config = dict(
    arch='mlp_mixer',
    model='image classifier',
    dataset='small charts drawn from random numbers',
    train_examples=101725,
    image_size=24,
    crop_scale_min=1,
    horizontal_flip=False,
    translate=0.12,
    color_jitter=0.2,
    targets=['trend'],
    num_classes=5,
    norm='layernorm',
    norm_position='pre',
    activation='swiglu',
    mlp_ratio=2,
    parallel_block=False,
    inner_norm=False,
    drop_path=0.15,
    patch_size=[2, 2],
    layers=8,
    width=320,
    mixing='mixup',
    label_smoothing=0.1,
    loss='cross_entropy',
    init='torch_default',
    residual_init='none',
    optimizer='muon',
    muon_scale='match_rms_adamw',
    lr=0.0033,
    momentum=0.95,
    nesterov=True,
    orthogonalizer='polar_express',
    adamw_lr_other_params=0.0017,
    steps=7400,
    batch_size=384,
    epochs=27.9,
    lr_schedule='cosine',
    final_lr_fraction=0.1,
    warmup_steps=370,
    weight_decay=0.1,
    adamw_weight_decay_other_params=0.05,
)
Rows from block 2 of a small image classifier, named by matrix and row number. Rows with one number belong to one neuron. Each number is 128 + 24 x the weight over its row's rms, rounded and kept within 0 to 255. All counts start at 0. After the name is the row's rms in percent of the matrix's.
After each neuron's rows are labels from the 100 images, of 14848, where the neuron reaches its largest size: "peak on" is the class under the peak; "strongest on" is what is common among them. Only what is clearly more common there than usual is listed. The data: small charts drawn from random numbers. In brackets: how many of the 100, against the usual share in percent.
# gate: MLP gate (model.blocks.2.mlp.gate.weight, 640x320), inputs 0-319
# fc1: MLP up (model.blocks.2.mlp.fc1.weight, 640x320), inputs 0-319
# fc2: MLP down (model.blocks.2.mlp.fc2.weight, 320x640, transposed), outputs 0-319

gate.341 126 [144 119 161 116 109 124 132 134 159  84 170  92 120 128 131 104 141 135 123 121  92 170 188 144 137 160 141 133 107 149 156 129 111 129 117 124 133 181 128 135 132 106  96 148 101 159 160 133 155 142 118 134 109 160 145 141 136 112 143 122 107 109 118 169 130 118 112 131 137 117 118 105 104 162  79 142 152  93  98 155 154 159  83 160 166 155 159 116 125 132 135 181  97 128 109 124 112 116 138 100  93 101 139 124 156 140 106 108 132 106 123 109 114 157 136 120 141 156  96 159 116 119 178 133 102  77 113 120 120 127 140 150 138  98 156 114 110 141 121 140 140  93 175 179 171 139 141 103 117 114  99 113 109 110 108 148  71 108 132  96 158 115 130  74 133 134 154  99 125  83 175 137 183 166  76  87 131 151 122 138 118 126 112 110 183 157 138 152 130  87 130 125 144 163  74 136 127 146 119 153 154 158 142 144  98 146 134 126 109 124 155 118  85  99 132 162 112 120 109 133 135 122  98 112 179 119  73 134 131 121 120 134 111  70 128 151 125  93 127 147 132 101 132 106 111 153 119 111 134 134 118 144 102  99 106 132 149 152 109 146 153 117 172  94 152 147 128 115 134 135 132 104 112 133 129 121 127 128 143 149  99 167 116 118 153 164  90 113  97  90 152 118 133 155 117 165 156 131 111 125 108  91 126 170 100  85 140 116 178 143 158 114 125 127 134  88 122 127 156  97]
fc1.341 117 [121  90 103 130 134  98 105 173 118 118 139 145  58  93 111 158 133 146 127 133 139 148 104 164 130 157 113 152 114 133 133 117 134 179 153 113 107 151 144  96 125 121 138 131 132 104  96 121 125  99 126 121 106 147 127  93 141 124 130 142 112 137 136 152 123 119 128 110 138 106 121 120 144 204 110 191 168 100 128  97 147 156  95 140  92 113 115 154 164  98 137 146 103 123 137 151 107 155 119 133 111 133 123 117 177 119  92 105 153 115 126 150 121 161 134 129 108 173 134 127 159 161 101 116 115 158  95  78 140 113 149 138 105 172 142 152 131 128 107 154 167 124 111  41 105  93 131 103 153 119 141 145 132 149  96  93 136 165  93  92 121 145 162 163 150 104 121 115 144 124 113 134 101 146 172 132 124 119 146 125 134 100 131 144 129 160 158 108 145 114 110 164 148 150 134 144 121  96  75 113 141 121 134 140 132 109 175 167  88 112 131 106 112 124 167  76 139 130 149 104 182 105 154 125 102 120 124 115 118 145 125  80 126 123 119 126 122 147 146 146 142 148 137  99  75 113 140 133 149 120 112  82 111 171 130 135 145 125 160 118 114 136 102 144  87 147 147 169 129 100 146 136 128 107 126 126  83 109  92 114 134  92 111  98 146 126 122 146  92 165 130 133 106 149 144 193 139  77  79 133 139 128 155 125  84 137 159 147 111 130 148 168 109 135 112 121 100 112 138 103]
fc2.341 117 [128 138 102 143 100 101 144 118 123 119 134 121 119 123 112  65 105 174 131 125 105  97 115 145 134  94 143 173 109 132 139 126 126 125 168  97  77 120 102 179  89 121 113 158  99 113 139  98 121 111  84 159 129 141 143 124 125 187 145 106 112 108 142 127  68 134  93 127  98 117 159  73 157 145 163 147 136 134 148 128 170 187 123 108  96  96 170 175 131 132 155 166 160 116 146 141 111 124 149 140 126 179 105  91 146 127 150 188 152  85 113  76 110 139 122 130 172 149 114 143 138 122 142  69 123  92 115 156  95 120 128 125 144 102 133 170 128 164 115 145 182 163 107 100 155 128 136 105 159 116 131 143 128 134 126 120  98 119 153 112 133 121 115  89 149 113 140 146 136 151 112 162 129 102 127 163 152 102 140 161 130 117 115 150 153 104 171 124 131 137 135 149 139 141 147 154 100 146 132 145 108 123 150 147 130 151 140 113 129 152 123 129 121 118 137 173 127 180 138 137 102  83 144 103 153  85 137 112 179 123 135 140 139 114 113 147  95 132 119 132 146 133 106 152 100 108  93 122 147 113 131 106 131  87  71 151 133 184 163 139 105 134 140 111 122 128 116 132 123 120 177 126 147 118  90  78 104 128  91 123 104 153 118 142 123  78 109 113 139 134 138 133 116 123 107 120 118 112 102 160 136 115 169 161 127 125 110  99 116  84 120 101 138 162 130  98 118 123 140 123]
peak on: data marks (96 vs 19.1)
strongest on: heat grid (99 vs 7.5)

gate.374 061 [138 157 131 109 159  93 141 164 142 109  67 143 113  81 193 127 137 124 145 132 151 111 112 156 132  89  97 134 133 164 108  84  99 148 136 131 146 128 128 135 150 138 132 155 154 127  86 135 155 149 173 142 127 141 129  90 143 127 115 172 125 117  79 130 172 116  68  87 154 109  99 116 132 149 103 119 113 112 125 138 181 145 128 149 111 176 148 107 129 137 102 146 133 136 118 142 126 144 116  65 126 137 118 155 127 121 144 136  85 125 170 145 100 134 103 139  72 137 155 102 131 107 151 111 110 133 149 131 107 144  85 156 114 128 144  98 131 135 135 155 106 138 139 114 117 118 117 134 119 128 161  92 182 136 151 132 130 144 149 145 113  88 119 127 132 134 126 134 125 171 128 103 105 159 132 110 139 122 149  93 137 105 105 126  86 161 147 139 121 147 166 149  92 128 107 183 121 119 128 119 145 119 110 156  88 124 123 169 129 105  92  67 141 133 154 141 121 140 117 142  92 168 105  89 133 137 100 155 162 136 121 130  98 115 142 144 139 155  77 147 154 107 116 103 108 108 156 125 117 111 152 173  94  62 130 144 113 106 160  92 131 150 171 135 130 146 149  83 119 102 147 127  89 137 168 132 136 123 102 173 112  78 100 155 147 106 114 116 175 116 108 130 138 154  97 108 140 158 118 147 120 132 102 141 116  86 108 137 104 135 136 112 162 121 119 157 167 108 143 146]
fc1.374 077 [115 109 100 132 129 124 146 150 106 129  97 157 129  59 151 180 123 101 115 133 129 126 127 126 150 125 121 138 140 168 138 142 125 107 135 114 124 133 103 120 116 141 141 118 108 135 114 147 134 144 132 141 139 136  74 113  94 142 136 129 158 125  96 120  93 130 146 146  94 138 102 132 152  66 131 112 139  99 101 140 153 133 128  89 131 104 155 154 130 127 101 137 130 112 132 173 105 102  99  70 148 133 148 136 142 136 103 115 109 103 141 127 123 102 129 104 122  82 180 118  84 162 110 122 167 148 130 141 125 101 129 120 113 154 143 126 147 161 102 144 110 150 116  82  98 142 113 178 124 123 111 130 119 104 140 125  80  99 171 134  98 123 128  98 146 119 142 159 160 126 124 146 169 113 119 149 111 140 124 108 128 122 147 155  97 140 100 123 116 126 123 120 133 149 185 140 161 124 147 163 134 150 139 105 104 100 117 141 172 107 115 105 106 133 185 147 109 164 159 163 165 122 154 136 120 152 127  92 153 149  82 158 104 135 157 139 187 137 149  78 162 123 121 108 106 139 154 151  67  79  86 139 141 109 136 119 149 144  98 134  85 127 101 102 112  89 145 127 189 102 114 135  73 137 146 118 147 116 130  76 172 117 183 136 127  95 146  84 150 112 153  91 141 156 172 176 110 145 153 133 124 151 139 125 178 124 126 124 154 137 125 147 140 120 114 136 112 100 132 100]
fc2.374 076 [112 107 126 134 135  94 103 122 135 188 101 144 117  86 122 149  88 154  83 104 126 156 113  93 119 153 109 146 127 158 107 112 139  95 167 132 124 154 106 119 124 140  98 107 127  72 170 150 106 146 146 153 157 135  95 119 151 135 114 113 159 141 130 153  85 172 132 134  92 121  95 149 149 120 140  70 188 126 104 123  94 129 139 135 115  85 151 140 160 121 124 135 130 139 121 139 129 135 128  90 147 119 122 149 143 133 106  93 115 123 135  80 125 145 122 136 161 124 123 110  96  97 104 129 217 157 125 122 127 106 124 157 113 100  96 140 158 171 127 146 165 107 119  90  98 112 116 122 127 125 145 150 150 136 128 101  77 100 122 141 121 138 104 138 142 117 143 128 127 124 128 151 199 116 111 160 119 116 108 103  99 142 169 131 135 123 114 129 131  98 180 136 153 135 161 185 181 116 148 105 109 104 169 162 102 134 129 130 123 147 109 114 141 143 126 113 147 131 112 133 164 120 144 156 162  93  98 181 100 165 132 161  95  92 152 114 130 132 118 115 153 108 145 124 137 121 125 156 135 127 154 151 146 101 154 110 118 160 105 135  81 100 137 106  90  88 146 141 116 152 156 139 122 126  91 119 115 113 129 111 128 102 129 112  56 119 157 120 154  90 181 153 139 129 156 178 109 117 124 137 148 106 138 108 136 164 152 116 131 129 102 155 103  94 118 118 110 121 147 124]
peak on: data marks (71 vs 19.1)
strongest on: bubble chart (30 vs 7.1)

gate.627 125 [137 143  86 139 130 167 108 119 187 131 116  90 149 153 179 123 146 150 126 143 106 160 100 125 127  75 143 161  89 118 178 149 128  93 125 109 152 103 140  80 149 110 132 111 108 174 111 155 112 127  91 144 122 137 120 111 130 103 135 108 117 106 136 118 129 141 125 109 145 133 153 146 172 155 147 129 120  84 131 146 144  84 137 108 107 133 134 112 140 106 125 144 128 135  92 129 136 146 156 141 136 111 125 140 121 169 156 117 122 112 135 133  72 105 137 133  74 145  97 158 108 139 187 101 134 178 138 100 152 142 104 125 154 154 111 160 109 112 138 128 180 133  99 136 173 108 150 109 121 119 115 135 126 116 116  89 141 174 143 130 154  93 152 120 141 126 141  90 123 122 146 101  95 126 158 137 134 151 149 113 140 146 106 168  75 133 114 140  85 112 164 164 122 168 146 115  89 159 130 137 163 139 131 138 131 109 163 107 136  81 131 111 140 180 107 118 109 146 137 156 143  82 124  99 129 142 121 131 167 120 100 155  95 140 117 142 157 102 120 157 160 162 108 133  93 167 121 113 154 114 125 167 144 160 132  99  77 123 141 123 115 140 112 131  96 128 110 171 113 114 151 120 120 154 160 112 143  84 157 120 143 139 113 124  94 105 179 115  91  71 114 128 149 127 105 146 131 130 174 124 117 152 128  96  99 104 112  78 134 120 135 163  81 120  82 112 119 105 119 139]
fc1.627 120 [147 126 115 144  83 136 121 142  83 145 136 153 158 115 128 158 106 162 145 150 115 116 126 144 138 156 121  78 162 135 142 145 146  89  99 144 101 124 128 148  70  84 109 154 135 112 112  87 177 115 151 116 105 100  90 106 103 123 141 133 106 121 111 135 112 144 100 116 157 147 136 129 128 128 152 151 137 192 131  83 135 164 118 139 135 118 157 174 165 148  90 145 127  97 121 114 122 121 127  84 149 160 165 138 100  96 108 168 124 146 118 120 163 115 109  95 126 130 173 111 127  79 108 163 120 110 157 138  92 142 204 121 108  91 136 105 127 174 124 146 141 138 181 123 122 155 133 142 106 132 143  93 132 136 152 160 108 152 128 136 109 167  92 132  94 123 102 171 152 147 142 135 119 113 110 127 139  92 106 131 160 130 134 117 165 147 160 132 132 174  85 103  78 150 111 109 149 127 140 141 134 150 105 138 101 112  90 110 141 134 120 125 141 130 129 119 108 109 103  96 108 158 144 141 141 101 144  97 110 140  78 143 150 143 127 107 127 147 144 107 138  94 139 114 166 140 126 133 120 117 142 116 150 127 143 140 142 122 148  70 159 103 123 111 143 117  83 106 145 117 107 153 121  92 101 153  98 189 145 121 118 121 122 119 180  72 109 163 151 136 133 129 106  79 100 133 123 122 138 114 113 117 132  99 127 187 108 172 119 120 157 122 131 170 132 133 160 143 102 152]
fc2.627 119 [141 128 110 157 130 126 149 105 154 132 110 102 157 139 100 133 127 135 145 153 169 141 158 138 154 130 154 121 131 171 153  97  67 145 177 160 169 101 172  99  95 128 121 162 146 157 102 109 116 192 168 131 134 151  90 121 103  92 164 115 140 104 111 161 140 139 105 129 162 109  59 125 114 119 131 111  91  85 128 105 146 119 105  93  56 142 112  88 155 112 160 139 166 145 146 116 118 164 162  92  83 166 136 146 128 157 126  93 158 132 156 110 116 110 129 114 128 117 117 187 139  98 147 109 119 170 107 112 115 175 109 132 123 132 130 107 142 120 108 173 133  94 131 172 146  84 151 134  62 124 121 140 131  95 135  96 141  96 124 147 148 182 138 109 105 125 143 101 127 145 124 111 113  94 144 118 174  70 126 135 125 133 106 110 137 113 106 144 158  90 139  92 128 108 148  92 120 162 106 131 124 139 103  97 156 138 126 130  95 152 118 130 144 137 144 122  90 112 124 119 106 112 128 109 137 103 125 148 150 121 147 145 154 158 139 129 124 115 117 128 114 150 110 163 134 137 150  88 114 144 130  94 143 156 160 131 136  81 141 144 140 149 131 115 163  81  95 163 125 105  98 150 114 124 135 182 142 138 114 128  84 156 122 105 122 119 143 133 166 126 121 130 112 164  99 147 129 125 111 123 138 120 124 140 101 119 141 148  80 141 116 153 111 142 123 156 123 139  91 150]
peak on: data marks (86 vs 19.1)
strongest on: heat grid (70 vs 7.5); dark theme (60 vs 29.7); items: eight (32 vs 13.2)

gate.490 095 [162 122 122 109 111 112 150 132  85 139 134 117 148 106 109 105 172 123 130 132 130 117 117 139 117 122 122 131 131 120 125 132 107 143 117 129 149 132 129  77 107 147 152 121 112 112 131 160  98 206 122 125 125  98 110 152 153 160 132 168  97 149 129 128 163 113 117 103  93 141  96 131 124 161 100 100 120  90 123  81 137  87 121  97 162 132 105 159 119 115 139 191 114 144 130 128 131 140 100 110 201 147 102 168 139 102 119 168 122 113 130 102 113 122 120 133 105 147 142 131 121 140 130 160  63 107 108 140 132 117 131 134 107 137  84 137 191 102 140 122 135 125 126  96  90 123 140 183 115 184 138 156 137 153 157 148 119 114 116 133 129 129 115 110  72 105 134 136 120 153 146  98 105 107 139 114 124 181 109 155 141 154 137  84 107  93 171  99 115 104 131 161 161 109 139 149  88 144 102 108 137 183 138 111 116 165 144 146 150 111 114 109  95 112  86 122 118 144 134 110 153 145 111 163 144  47 162 130 132 133 148 103 113 172 146 128 117 104 133 135 142 135 114 110  99 113 125 129 119 115 128 151 115 111 134  92 135  86  84 176 133 122 156 127  88 154 148 115 120 138 122 186 151 138 151  88 121 110  97  88  89 126 139 154  95 106 155 108 156 128 116 122 165 128 130 125 141 174 110 129 164  99 116  95 137 146 156  93 106 132 127 158 124 116 134 104 108 120 140 145]
fc1.490 099 [112  91 143 115 142  99  82  94 125 118 152 138 134  90 124 108 146 121  84  94 164 128 151 159 117 114 203 132  95 128 124 138  97  83 117 152 118 138 139 155 134 105  91 102 141 141  98 113 155 106 147  76 145 150 169 191 152 126  62 134 173 114 125 133 138 118 104 115 120 138 135 145 182 101 112 114 139 107 102 129  95 154 146 162 118 129 127 130 140 139  71  90 152 126 150  92 128 114 150 143 111 142 123  82 101 165 140 123 110 145 152 128 126 161 126 141  97 138 117 123 129 113 122 108 139 112 130 120 114 123 131 125 102 159 153  98  99 117 120 112 129 136 103 155 120 162 155  95 133 119  58 137 131 119 151 119 137 148 135 125 134 146 146 201 133 124  76 102 164 109 101 161 116 117 161 112 123  60 158  69 134 139 147 162 167 138 118 155 136 148 124 155 126 170 116 129 121 137 110 109 108 158 167 119 146 125 133 124 116 102 131 144 170 136 151  98 159  91 131 160 156 115 145 107 121 154 139 108 126  79 153 157 112  81 108 114 131 120 118 127 143 109  99  98 151 158 134 122 114 134 141 120 135 159 108 161 114 112 133  98 164 128 141 151 109 129 147  97 101 158 153 114 105 127 159 160 141 125 133 131 138 116 124  79 172  92 126 142  99 150 151 166  97 117 117 105  92 151 154 146 105 134 127 144 123 162 137 131 147 127  97 117 100 119  76 119 143 136 141 111]
fc2.490 108 [161 147 162 105 118 141 110 137 124 159  89 163 117 133 105  89 174 136 140 122 103 167 146 152 138 109 107  83  97 132 108 127  82 152 103 155 164 136 144 125  83  88 121 133 101 148 142 155 129 172 157 131  86 107 145 116 156 119  76 155 148 150 131 161 115 117 153 149 117 156 108 128 107 143 112  87 119 132 146  97 150  91  91 113 146 146 145 179 137 106 133 127 132 136 122 122  95 102 130  97 175 123 141 115 171 120 154 163 122 139 135 125 145  91 143 155 122 147 111 123 145 101 141 110 116  96 116 123 140 129 133 109 116 151 129  86 100 152 118  64 177 121 196 100 113 134 132 166  82 126 105 150 149 104 108 119 112 141 105  84  90 142 134 117 121 132 124 150 143 156 150 117  97 149 137 156 162 169 132 123 148 133 137 124 186  75 141 109 127 115 103 125 102 105  80 127  57 143 125 179 151 138 108 180  76 144 141 139 135 128 164 142 179 125  97 109 164 132 147 178 146 105  90 165 159 145 109 119 153 110 155 113 124 133 157 122 142 129 122 110 156 126 141 119 149  73 129 153 125 135 130  99  75 168 116 137 122 154 117 131 137 134 136  95 142 151 149 111 101 116 135  96  96 119 141 116 133  93 164 166 116 131 116 124 103  93  96 123 110 150 143 155 141 132 123 128 121 129 102  98 136 115 133 107 138 118  96 124 111 128 161 128 127 142 133 141 110 124 125 136]
peak on: axes and grid (27 vs 1.9)
strongest on: dark theme (83 vs 29.7); horizontal bar chart (45 vs 7)

gate.201 088 [113 120 128 146 135 152 168 152 156 140 127 124 151 150 166 144 129 166 147 136 133  94 121 145 100 138 149 101 139 136 102 142 141 138 144 115 150 111 168 162 110 110 123 135 128 132 157 163 136 123 129  86 115 122 115 108 151 118  99 158 171 103 105 131 151 123  99  85 118 105  84 142 155 103  68 122 117 132  97 109 139 119 146 106 125 138 125 100  91  80 112 145  98  98 159 160  86 135  90 101 165 114 145 139 171 107 138  90 129 116 123 104 128 127 105 153 153 109 151  98 185 170 125  99 113 148 164 154 123 163 131  97 103 125 121 146 148 111 149 153 185 159 159 108 153  90 132  88 125 117 113 120 165 129 137 132 161 125 102 121 172 133 149 123 174 108 111  80 104 116 144 107  92 141 110 145 137 127 131 129  99 133 187 146 137 131 114 100 121 167 161 157 118 136 123 106 159 110 137 134  99 145 151 120 172  90 179 148 135 144 176 149  91 149 138 129 129 128 169 146 128 127 148 126 122 144 142  93 164 123 134 188  95 124  98 132 134 105 116 103 156 106 113 112 128  69 106 100 116 161 149 116  90 102 120  83  95  95 110 157 125 143 131 124 156 117 161 159 132  71 106 145 137 161  97 178 115 116 137 184 121 133 109 148  71 140 123  92 145 107 153 102 134 117 138 115 126 138 117 139 136 168 104 139 121 109 100 133 121 122 131 134 107 123 132 105 112 128 141 130]
fc1.201 093 [132 116 101 117 122 101 110  75 136  98  78 140 100  99 130 118 149  95  99 109 147 145 111 224 143 138 160  98 126 108 131 132  93 116 150 126  99 104 118 100 183 156 126 181  89 133 160  98 125 132 151 143 140 135 126 139 103 105 118 117 167 141 132 115 136 114 128 111 136 148  96 167 117 117 105 131  59 110 121 127 124 101 123 125 132 117 144 164 134 144 138 125 136 176 125 113 142 132 154 147 103 111  94 139 152 105  95 163 103 143 134 108 114 168 157 179 123 152 125 115 119 110 124 116 133 111 127 118 130 115 171 149 148 144 117 185 116 117 125 137 100  87 110 104 105 151 154 172 142 116 129 132  70 113 153 141  96 146 129 139 117 104 161 117 109 139 132 131  88 141 118 192 158 108 131 141 106 130  84 186 153  86  99 105 107 142 162 128 122 116  88 142 148 105 139 155 104 142  89 101 125 102 147 175  98 156 118 131 122 166  91 110 133 142 131 139 180 102 149  66 145 113 136 108 134 127 142 142 143 143 107 136 119 146 132 147 115 141  98 105 113 130 116 135 141 139 143 104 168 120  90 107 131 132 124 123 160 135 114 119 131 138 117 108 149 153 128 126 102 145 101 158 157 122  78 119 148  93 133 100  84  83 131 148 116 146 169 150 101 171 121 135 120 130 126 113 140 145 131 121 198 130 133 114 110 124 128  76 140 131  80  95 122 130 129 143 130 110 156  99]
fc2.201 095 [104 147  91 150 100  88 151  92 117 127 106 140 108  87 152 131 163 141 124 120 164 116  89 117 155  97 143  89 140  91 108 113  99 107 158 134 148 141 122 140 124 154 145 158 119 120 173 112 145 134 128 113 146  77 143 156 137 118  93 166  97 117 159 126 119 118 128 104 123 173 141 172 148 127 117 125 137  95 124 136 117 101 102 125 120 161 119 129 130 127 133  98 132 144  77 149 109 163 145 122 169 115  86 116 117 105 144 131 105 116 102 140 148 158 147 169 124 156 161 141 151 107 139 106 134 110 128 139  81 144 134 153  92 140  98 147 145 139 106 121 141 135 111 119  74 136 152 100 120 122 135 106 107 134 143 166 138 152 130 104 146 106 136 141 143 109 111 116  96  86  94 119 122 158 162 130  86 112 133 137 152  87 131 131 135 106 170 100 149 169 158 105 110 116 147 183 130 126 123 150 157 116 130 181 111 105 163 148  83 120 123  99 134 122 135  89 147 128 144 109 197 105 139 154 121 156 143 139 127 146 122 129  98 156 122 169  64 105 108 163 156 192 118 129 153  99 138 159 142 104 128 123 110 133 142 137 155 155 101 141 130 133  74 168 150 172 128  96 110 126  82 124  79 157  88 107 155 141 126 141 124 137 118 153 109 138 137 131 111 144 145 120  91 118 102 122 176 153 152 109 143 118 117  84 134 123 141 109 152 157 155  60  90 125 155 105 139 111 141 119]
peak on: data marks (86 vs 19.1)
strongest on: pie chart (38 vs 7.2); ring chart (28 vs 7)

gate.42 087 [130  96 134 162 146 111 146 112 111 128  80 130 119 115 120 127 151 137 131 146 129 171 130 109 124  95 145  86 156 128 121 133 146 177 152 179 122 143 150 116 142  85 133 163 145 107 116 148 151 122 107  97 124  95 141  83 187 139 151 130  83 142 138 111 164 145 101  91 110 162  99 114 131 150 170 149  56  93 109 112 145 115 163 149 135 128 103 135 160 109 140 118 118 112 163 127  72 168 154 155 158 113 121 125 119 126 169 137 128  98 115 148 119 104 101 144 113  71 167 147 158 116 125 154 116 157 137 137 123  77  83 123 130 123 139 102 122 135 122 125 159 116 143 127 182 147 132 159 147 115 100 150 125 125  99 154 114 110 167 128 100 106 120 119  92 123 109 103 156 147  52 120 144 112 141 111 151 138  94 154 122 165 130  84  84 160 102 151 169 155 114  80 157 146 132 150 133 115 166 125 152 119 125 127 134 127 140 108 114 112  97 137 133 117 149 155 114  72 114 109 130 133 138 168 144 142 111 122 172 159 106 107 166 158 111 130 123 152 106 141 134 108 115 184 100 114 108  94 156 153 147 161 110 141 156 167 104 148 155 107 140 144 118  83 116  89 122 114 157 127 114 103 137 136 172 109 142 130 124 132 124 148 155 145 138 117 159 145 155  93 140 138 128 162 134 133 127 101  96 121 136 114 109 125 112  73 145 135 150 140  82 143 132 150  95 122 131 137 144 116]
fc1.42 106 [163 126 102 137 123 125 183 128  93 135 116 106 138 110 124 183 123 129 139 144 127 153 105 126 128 139 140 153 128  74 141 157 124  68 115 162 151 138 108 168  72 129 127 161 152 116 171 119 127 120 147 153 150 138 160 179 116 129 121 153 203 118  95 136 143 133 156 160 151  99 138  60 129 150 146 125 119 131 140 154 132 132 120 146 131 140 119 164 118 116 117 122 103 130  80 122 169  94 139 115 132 132 126 118 118 116  95 155  92  91 148  80 150  94 161 124 144 103  88 162 116 114 127 122 114 101 116 116 143 149 163 183 138 119 125 139 109 176 143 146 132 136 125 110 125 116 128 100 110  83 118 109  91 108 137 102 134 105 118 127 143 153 135  91 151 114 134 121 174 133 135 165 101 159 125 149 121  95 134 131 125 124 155 169 164 117 125 105 144 143 138 138 154 113 126  79  83 150 146 145 106 111 117 128 112 154 113 150  64 189 115 110 105 125 140 115 141 107 112 181 127 155 128 132 111 171 113 103 113 146 113 181 109  95 121 140 108 110 104 123 102 177 162 139 108 167 162 171  80 134 127 188 123 122 117 112 128 132  84 144  81  94 139 150 124 169 149 156 110 117 119 123 114 110 126 150 120 140 113  96 140  97 106 112 138 144 107 130 149 146 127 129  99 101 143 113 161 135 111 137 107  89 128 126 117 157 121 145 164 148 127 139  86 129 157 134 142 152 121 130]
fc2.42 110 [132 136 160 149 135 141 199 150 161 143 143 105 156 101 164 157 143  94 128 139 148 166 130 130 134 123 136 140 106 132 184 146 144 113 140 127 135 126  73  91 107 140 109  83 134 124 101 117 131  91 133 116 138 134 141 121 157 107 161 126 144 123 132  96 115 140 126 129 108  55 155 135 121  99 152 158 165 119 135  80 166 158 156 132 119 129 121  92 148 157 125 106  95  80 146 130 128 117  94 125 131 141 178 124 111 153 152 173 119  96 108 128 150 136 122 147 116  95 152 126 136  90 139  97 156  92 153 124 159 125 119 135 122 118 136 125  88 124 158 168  96 108 144 136 127 151 137 154  89  95 120 141 124 116 103 150 121  83 124 137 152 156 154 135 119 106 153  92 131 138 106 114 134 111 103 110 137 111  87 129 120  96 135 127 127 146 151 153 108 113 110 173 151 128 131 147 115 123 162 109 113 163  90 206 111 107 122 161 123 112 115 133 112 158 135 122 126  91 129 111 137 101 122 118 110 149 155 126  68 132 113 124 114 159 113 154 124 101 127 141  90  62 104 137 149  97 167 143 139 137 144 137 145 162 173 161 115 115 175 120 139 124 129 157 108 126 165 131 124 101  95 144 116 119 115 110 136 170  89 132 112 139 109 114 131  99  98 174 147 142 111 117 124  87 157  83 143  90 117 140 146 174 152 140 169 124 113  79 118 137 128 150  88  98 165 122 154 123  75 124]
peak on: data marks (76 vs 19.1)
strongest on: pie chart (25 vs 7.2)

gate.295 060 [145 164 107 123 108 119 122 140 149 143  92  67 176  96 226 146 126 141  98 129 142  96 116 132 116 171 133 164  87 111 152 110 166 125 152 160  97 135 132 162 162 112 126 123 132 157 158 133 107 150 118 131 109 113 125 146 132 166 124 124 137 127 149 154 133 119 131 131  97 154  82 130 132 132 138 142  96 149 130 139 136 149 109 103 136 159 139 134  91 144 104 135 107 108 130 118 114 142 109 131 108 122 134 119 135 145 128 150 154 123 157 130 113  89 146 144 123 122 192 105 119 134 184 149 125 119 129 169 136 118 144 132 103 133 114 121 168 171 101 138 124 113 124 116 117  93 136 112  84 128 151  98 111 129  96  76 158 108 130  95 119 117 143 123 125 149 141  89 147 115 141 116  77 150 131 101 122 151 155 143 140 109 130 148 162 113 120 110 132 172 105  91 126 147 139  74 110 171 124 137 147 151 141 104  97 149 193 124 147 167 135 139  93 129 122 177 149 143 168 135 115 131 114  98 140 113 117 136 139 120 120 129 109 185 126 145  95 140 115 106 118 145 138 155 129 116 136 131 141 150 147  73  48 111  89 134 107 118 152 145 126  94 139 145 133  99 136 138 100 150 117 157 116 178 136 110  87  84 141 127 166 197 155  97 168 119  85 116 123 110 139  96 146 147 116  87 108  97 124 130 129 110 136 111 120 102 133  98 153 118 127 122 125 110  94 134 100 110  92 101]
fc1.295 073 [136 102 124 109 124 141 115  99 126 154 103 106 131 116 146 124 176  92 149 129 140 148 156 142 135 139 138 153 133 155 140 119 137 140 149  98  74 140 169 181  94 157 135 137 119  93 104 129 107 152 139 121 149 179 120 109 136 124 132  87 130 112 135 123 129 141 117 171 144 142 109 119  78 155 134 147 110 104  67 110 122 120 118  80 152 178 143 121 147 152 139 151  86 122 114  89  91 104 130 102 145 125 171  88 130 121 125 167 148 107 133 102 128 155 134 177 141 151 122 145 143 122 120 135  91 141 118  84 110 101 123  84 143 110  97 152 161  99 129  94 138 129 159 149  92 144 138  87 125 102 160 168  87 103 116 121 147 125 143  90 164 138 137 122 127 110 171 108 138 130 110 113  83 152 119 120 133 166 109 138 145 145 141 117 118  96 138 137 139 122 117 110 101 156 139 131 105 142 101 151 132 130 153 112 113 153 107 113 198 159 150 104 155 175 104 114 166 121 132 149 125 117 122 122 138 152 129 120 111 154 102 108 169 150 129 230 133 120 112  85 135 114 118 106 109 118 141 130 145  93 128 125 154 179 106 105 134 140 119 133 153 147 137 127 145  89 118 157 114 157 156 134 133 148 135 109 140 100  84 139  97 121 158 157 115 107 126  98 103 109 162 131 100 109 120 129 136  84 134 179 141 194 171 129 120 153 154 131 150  95 117  98 119 146 129 153  99  96 104 134]
fc2.295 074 [105 104 114 137 133 143 120 162  90 109 120 100 137 153 136  85 131 102 127  98 116 141 100 111 140 117 102 138 155 116 140 131  73 128 180 124 103 148 110 146  89 158 130 118 115 147 113 118 149 160 125 150 103 179 105 121 140 142 136 115  88 137 117 124 105 201 151 154 108 120 120 132  80 157 139 110  98 136 115 151  90 104 107 120 129 133 104 142 122 147 141 112 123 127 160  99 118 153 129  58 150 110 202 151 126 135 180 161 133 127 151 136 106 153 143 155 116 152 135 186 133 130 100 137 126 143 171 141 150  79 152  96 125 124 125 119 134 121 102 107 150 152 177 117 122  73 114 101 170 137 135 155 146 127 166 127 121 137 135 112 102 148 144 119 117 119 127 117 130 139 111 132 142 201 120 147  89 153 144 112 152 152 123 119 143 117 188  98  92 131  98 102  90 111  84 133 114 117 122 127 115 108 101 105 112 104 115 104 191 117 108 109 178 149 123 113 112 116 108 108 128 130 167 125 148 120 151  96 139 109 150 124 138 137 125 153 131 109 151  96 105 112  72 126 157 123 108 186 148  98 132 150 136 151  99 164 149 121 108 138 133 100 113 135 113 118 125 160 127 147 137 114 130 104 116 101 149 123 117 149 110 129 126 138  96 127 155 153 124 138 137  97 157  73 147 110 151 123 121 126 135 193 152 116  81 124  99 114 135  94 130 152 142 152 160 149 105 119 101 183]
peak on: data marks (94 vs 19.1)
strongest on: heat grid (94 vs 7.5); dark theme (75 vs 29.7)